{
  "arch": "convnext",
  "model": "sound classifier",
  "dataset": "chords played on synthesised instruments",
  "train_examples": 52083,
  "time_shift_ms": 50,
  "n_mels": 80,
  "hop_length": 160,
  "input": "mfcc",
  "spec_augment": true,
  "win_length": 400,
  "targets": ["root", "quality", "inversion", "instrument", "playing"],
  "num_classes": [12, 12, 3, 12, 4],
  "norm": "rmsnorm",
  "activation": "star_relu",
  "mlp_ratio": 4,
  "inner_norm": false,
  "subsampling": 2,
  "layers": 8,
  "width": 192,
  "kernel_size": 5,
  "mixing": "mixup",
  "loss": "cross_entropy",
  "init": "small_normal",
  "residual_init": "none",
  "optimizer": "soap",
  "beta2": 0.95,
  "lr": 0.0011,
  "beta1": 0.95,
  "shampoo_beta": 0.95,
  "eps": 1e-08,
  "precondition_frequency": 20,
  "max_precond_dim": 1024,
  "one_sided": true,
  "adamw_lr_other_params": 0.0011,
  "gradient_centralization": true,
  "steps": 30500,
  "batch_size": 256,
  "epochs": 149.9,
  "lr_schedule": "cosine_restarts",
  "final_lr_fraction": 0.05,
  "warmup_steps": 1520,
  "weight_decay": 0.04,
  "adamw_weight_decay_other_params": 0.05
}
Rows from block 2 of a small sound classifier, named by matrix and row number. Rows with one number belong to one neuron. Each number is 128 + 24 x the weight over its row's rms, rounded and kept within 0 to 255. All counts start at 0. Numbers have three digits each.
Before each neuron's rows are labels from the 100 clips, of 14848, where the neuron reaches its highest value: "responds to" is what is common among them. Only what is clearly more common there than usual is listed. The data: chords played on synthesised instruments. In brackets: how many of the 100.
# fc1: MLP up (model.blocks.2.mlp.fc1.weight, 768x192), inputs 96-191
# fc2: MLP down (model.blocks.2.mlp.fc2.weight, 192x768, transposed), outputs 96-191

responds to: the note D (81); the note G (68); root: G (41)
fc1.473:136143111145117096136138118119087096120139142114138128155102121142153118156118121149111117131142187120112125125107164125125177097082147104158105141150128127145095105141170094109167143147144104107069127131148094163094173116095162134101137141103176131082100153180106097043131167144113132188
fc2.473:133081178161120150121155133165126119147101085155140098114114134120098127104139146157071155159175163133129094177101096157121112149153129120152102102151129163133097087132133104091121119099161122154111110098127121119105088074079133139140134146129119141102099143099151151090144162115168078122

responds to: the note D (63); root: D (34); quality: major (26)
fc1.296:146089122146147119152063148111120152157144128101146138122143139135135141123113143108135160116153128145170134156102124094146092184154119124125116126156126136172153149144173178134154161149123145100116137113112122149139132147167182138137118159126096134112112109123070147166120129152125132132
fc2.296:143129159103169124137118139113148133091145129123124137054114150127141158115128209146136127121089110084130151114139101116141113116133115156120159118127150121140093125115141146131111109117110165110133163135056115142138185106141173158129163159129142136152124149143122156074155108153119109118

responds to: pink noise (33); white noise (27)
fc1.428:143131117115157102109120131125130133134128170142111135071143102136088125090152126116127148133122115147126089126173123145140119154111187117141096110092132151097142142153113189131082123096112108092133074182158135095154157168165162124138132152136107132119107146103092133138194098110101171095
fc2.428:139160101116101151151135143144116158203149142144158155142128125120133158102121150150076128094156098120135096124132154111170161091121136082136120181129179117156120136129127104131106144152177116152110103151112127130126117162116123169104122128132185111131120125137152123133146141141110116111

responds to: the note E (86); the note A (81); root: A (46); organ-like (39)
fc1.30:149127082129149117113148131165123118124148120119125126117108094129112104117157142162104114116104113133129127124134143161130177124139092126155162158124120113117125138153164136117194156129116153082090075145147091130130131125148104124122119119156122088118107111111150113135145156130202163078
fc2.30:133151098102118149142125117137096158110102097178129168134115119096151118119084114109180131096119143125086157115135139091150102148136102097161120145122159106165109127135145148128149100161140113136129134146158097069123151111107118102155080113165110146134126133122175104115160164138123163143

responds to: the note E (77); the note C (74); root: C (38)
fc1.256:122111126117164152113115136132097109121134131142103168140137129135108122109066090128107116120167103139128147120139126131123102109134106114090136148134157135164148139145096165112153139118122124122112116102134110190155118117112098096159172105110137114086133203136152159142141117108160160086
fc2.256:116118111114097127150114139107178137131118137114130155136135145125080147153083132117198161144110088159133125112130142149140137148088161182099105117136106107096106126113157131115111096166144092126123098137129169126185114160107146138129178111141126095110095139132140132098143101140162192127

responds to: square lead (32)
fc1.264:141138115129180140125165139097139112151131138152106157132131127132083137131178133151111114122140140167123177118096110090095124110167139150109105131120082078122147116131099155144156109159187078133106128115137154069163117095125110110089093099180152110145111109122134143112092136119139115100
fc2.264:120130167133128128129119131094140147126126110140128087129126068114145107137143133125144114155128123189128115107127147133160124132137156084109140146132133196113133128115125130145110116116100126144117084104118142150116140153118079139126104144113128152147120129141117076151166125119123154125

responds to: square lead (33); organ-like (28)
fc1.547:128142147114117101103160086131130108150119131125130140118128146112138144138133146109120173145124088151130136105089163120121144133114111145145164124115123104116132125169109113181094143122086157160184156106119153125135157123106144097122161089088102134134112080111057141143133131145118079115
fc2.547:117156104133112132140125097122159102101117117147144125118121119135137117196133087120105112077106070112127107168114119138126145128150149167103146124126149129115165096141110182148147131139127158146118132109159150099129162121132124171140131169190111144131140120138119072121137131105178138141

responds to: the note D (97); the note G (81); root: G (71); instrument: clarinet-like (29)
fc1.487:140115189114144100120127107150132136127087102123082098078152114113160114119130164154133159135096089130128095128092116084152148167099099164120107166105140119138129104101101149112116167116165081144158106130142135109115120110120116155201126115121136164117139129116130165158119150137137152114
fc2.487:116110104138122157128102138136123140184120099099155137141114147168109209076122133112106117123149115169130176139130077113133123152149128133101114112153155138120089108112185102140139170121144162125128102121115138171162122153125123134125145092091154129090070146121136117105139102186121098158

responds to: pink noise (52); rumble (32)
fc1.75:201165165123146187121165147124106137081160113119080117075114139131154136121122133139101143143097155122134125141159125117118100138170149088135106147104101110124141125147082115158135115107129131121111092103156120123070151136150161122173133152134113134138125139141142118168133154120114117112
fc2.75:136145171111115112138112098139093166150118123153132106186092142093128159143119051147138164131125129139149116103096133139186090116112147172128099164135095079176111165088150178136115119141157106135124127141099129125150130105169132098132182138146134127117148148096096137107131083174146133186

responds to: square lead (90); the note B (74); playing: arpeggio down (50)
fc1.530:151138120124162120187132122079134122136099081155149119110103130136094112113131132160063138123126127155159138102150134125129093105106114139128128164169148150144115145123096113125117157085108113144116200065145153124118147116095182140125146129137132079163134131099124126127138115096106148074
fc2.530:067108109137153161152136142101162154100090111119177152141093120166082105132125131155107143134110094143149124148115136090142121137139151094111129136139138185110097118122123160158154121134106116135124136113136129139114175124146119163097136171123111162126140133138097137131165177095161142110

responds to: the note E (94); root: A (40)
fc1.160:129141124110155160118138104139137158117122099135096118123108160134092180149148175080102119107136114140079131121111115175120102115130158140117103155112127106141168132160115140117116093124155148138123109150093125143117110140183138101175141075126113107141075138106110157115125091137145118096
fc2.160:122133146174117145120133091088162134147094076113110079144108095129099158127097115164123137179097163119123165129159119160152122162121124156113129112130148136127126121135108086130146128118112099091164114174115138122130126154159119150166116091103087168117104102159157114122140140127128169134

responds to: the note D (72); white noise (25)
fc1.634:144117058130157108147162129131128114131121135132153156114116178123090115125159113136119105122141167123138135123133135112076162135130124153155166106139160163118123113133147118115145086122096153115111127095123132117162140142105093166111134161080121132110122094147067128095102143136105091127
fc2.634:128159172148109155144122167128145130109130122141123105126112137134109072069117066101147107137135149133142105153136099126128165146132118122099138116124081107142111155133170135143110142120125171147103134125135142095116084060108105156116180103151117108094109104107103090099091115121140121132

responds to: the note E (87); the note B (63); root: E (47); text has "dominant" (45)
fc1.379:180121128151100107142131153120142143111103117114120142120122108117128114120135140120140089094160131125144126139102075135102138112189116143160137065174136086122145060155116113144106144109075146115108100106133086122146158133117145127160114150142130175109119141128135108167183119089174142133
fc2.379:113152136103113086119111127158138117123152129154148157088137125134098147106135141122128133126115129165117090127152127141124124126169115123134106159137153159105133134145113109152193124194096136128151156168079105138127098130144120103142114150155160149160143156128131123106107113162158089139

responds to: pink noise (29); white noise (27)
fc1.625:092113165112165148125179153141126108134122163161143123140142139120107089132141126119080095153123122118135138097156118169117144116121104163159108121108139107139079100102110095122117132170121145112078143158112125081135148127136139126108132161103116127093132153100151128148168130122110160113
fc2.625:174112130105107152096147149124109157129135146071118152139148132138091140168136179135199112127141141128148125126140103170138114110138106116112127137112113139111121107146150183145124086123145122137120085124124165116113084151105114104126116115178103167139133100134132094163144135132138145114

responds to: square lead (41); rumble (28)
fc1.436:164160067128133131146137152115098107129148122140083121164099140150136115111148168158101162155152159121120118138134145162125073133106143136102099119123099115115144111164110143123155103109090116092131133075128128116139171122141133136150098109124132112132133119183147124138151121124170141095
fc2.436:129090166168147128150176109097135134132141133084162117141096150107114128123096142160075095100123127109093151110122123105114100107115169167112107108131153187132110127107121130144100150168153116131143126076118122141123135109139090138113147112167142137145135112119111104111165165133167142162

responds to: vibraphone-like (25)
fc1.617:150134144111133142110175111128106112105118115125149118122146130097132148122142135093131171137109111138146124153114130133138101100113110140137124092133131126139090126103141110123127155130126129151139057129119153132102151118139141100113142118113103147138107168169152089166153137141147162141
fc2.617:096148125093130100134118132090107146132145131133123122124149142165112093167163128063132135116124104112119132093185099158074198139103149104136103090120128129113140118100139094131162128098127136141156125156153119122145136146155165123105111147128148089122145088118122125114145103115132146115

responds to: the note D (96); clarinet-like (40); square lead (35)
fc1.444:183117154106078128130146113127109111086109081102096116125149085129146113094161155115129128124167140109135162130128118100118135131071096106145129150135114126130126122125150105139114117103109112117106104112144118114103172156129138146154118143156140106098137121152204120102143117111155089149
fc2.444:105126126128149133124154123115147152116146134081130143137144106165150118113158132179104153121153122130140062131121092122139119130124115117122079132119133149091130130120141136109138123156129148122176123130138117111137113157132132109087175130101179192075140133133138127108121090113101110172

responds to: the note D (90); the note G (72); playing: arpeggio down (55); root: G (49)
fc1.730:128093113099173095120050110156119168103127116135123146120122120156124162129133140124096144114097142094142119095139135092129131180123091119119122118162103114118147083126127101134104132152131123127133127106122143179106173094116106158140119158161124186175121122157145132170126115141149103129
fc2.730:130104148115099165119129141105076115142110131113122139092149190139129167107157141112112149161113122119151140117138144110049183130126116163120170133099144118148088182164145132106199132137125168137140142117098177170168135098116106135135135119096122118135134137151103143127137141108124117159

responds to: pink noise (49); thin (high-pass) (42); rumble (28)
fc1.235:168160151095129154129162142128077137141155098118141127106101121099089149137090145136114116150115141134132149126115147092135133077114160124138112120106155123143125114157088116154144118112147111118137129114161140149098116136122140097131091134118144163107085125116129122134071131130119129138
fc2.235:121128140113149100131156139136104131080127149113131122188138134087104091136099135145151181118170078097165085135125172146189139118128126126161091161133120144146142123100133102147123121145148122127135115166121149103134140104134154155130154131146158130142145172071111152087150133139144106180

responds to: pink noise (27)
fc1.415:070137126111110081110133136159113101127113127112140115128095129123136145116119141093046160154111149157174149125121137088113191112105150141150126140095151136113141087142157140148194107135125125110121084088135128081142149129107158106139134110134101100088134143127117172134146164117131122135
fc2.415:168122107095096160132134160135082074102131134150140144158115128100141135126116121086134150052125140193147148130153133136133128138142109143094108146105111157094136140139124134169156115142148139144142132110143116116144129135120102109108104159107117098114117141129091141138096119111113137125

responds to: vibraphone-like (37)
fc1.231:099123166141126124138145108140127114102091135099114109135114077166166143096108108157119147115102073105084123130130105134111155111171147103073117138153173109133178109157102158082130109104117135182134126117179147137123149118169135081154129110149143131140168144148132092138098177181122095110
fc2.231:095107144133175132120100105132139102125100095131137095098127105116125123120122115117113132122121090116140180134158120104099152147129142147123170164124124098173111104125143144143132148141148082141112137157143121136175105098121142123106128161126143102119112132197158119114091148130107125161

responds to: square lead (44)
fc1.100:141163117147137131117131111124179093152118128120122105129148099089109113094135115130143124114146104115094097095164090125097129119138123126129135130127118120124119163095116137136132112133125140094137137095157098114080159123142124117115176104122113127156149123125133109115196116131125138120
fc2.100:134124131135162129192135178123105119148141104110049125080150141151134109121163109103128143102104109126115139147132139098096147117127138134118154113139170138108120117122164105142136136124136141150147117128141118139159122153138167144135113111130151105117126118143070176096180106149114137117

responds to: square lead (41)
fc1.328:139140117135128113121169114091131148131120105097125090136096130129130166114155112142114178117093089093111142151127127150137131130126160145108147164166128132089113106113104150139160098100130137119113138143121104181147107143124111139147081138171149153134178119114115111139083146141143089139
fc2.328:160149135148097155170115155105144141154125116148140121106137123130145159134116088073080068120046154103138160149121148112075122110119153132114176117102125160139163119148107105141107124127137115193123106137154123112133122110133084092131092117127150124081140130124081161142092082130128142132

responds to: vibraphone-like (51); marimba-like (46)
fc1.735:111109103153122147112169119143143132116132083138099141102110148128090136145147178129124158144136111115118105081097098137124123116148114109097092122223132107138104132098155151135107138122078160131127120135098117106090145089122102145129139135101152117122141169169186141121127074119129138145
fc2.735:109123143081132156140113119126093139165117119118119095154122126129074120161132115128149130178102128138141169106127126120108116124152164146141118147159133139131109163093154107142145130109139157165120093117121149127147140169158127106088164092147169167198157132147134159152061141130086105158

responds to: vibraphone-like (63); marimba-like (35)
fc1.321:145140097132088165150112149132156123132179142132147125134085145143079107119140086116117103099151152100126120123170173087179109120135124121131114121094139181107139099107130090163107090111129148144149097162121081116123130153120121153109138130151136113145176118133112136086140130096139118091
fc2.321:162129122126112106135152105160160106094150129144156133146091148130123128146090099141125156131072147147107135127131115097082139127132160166073085133132109119129086076128146088100121087139146125100101135113165143140101113156139156135099156137143086141125119090160088101114138102187114170150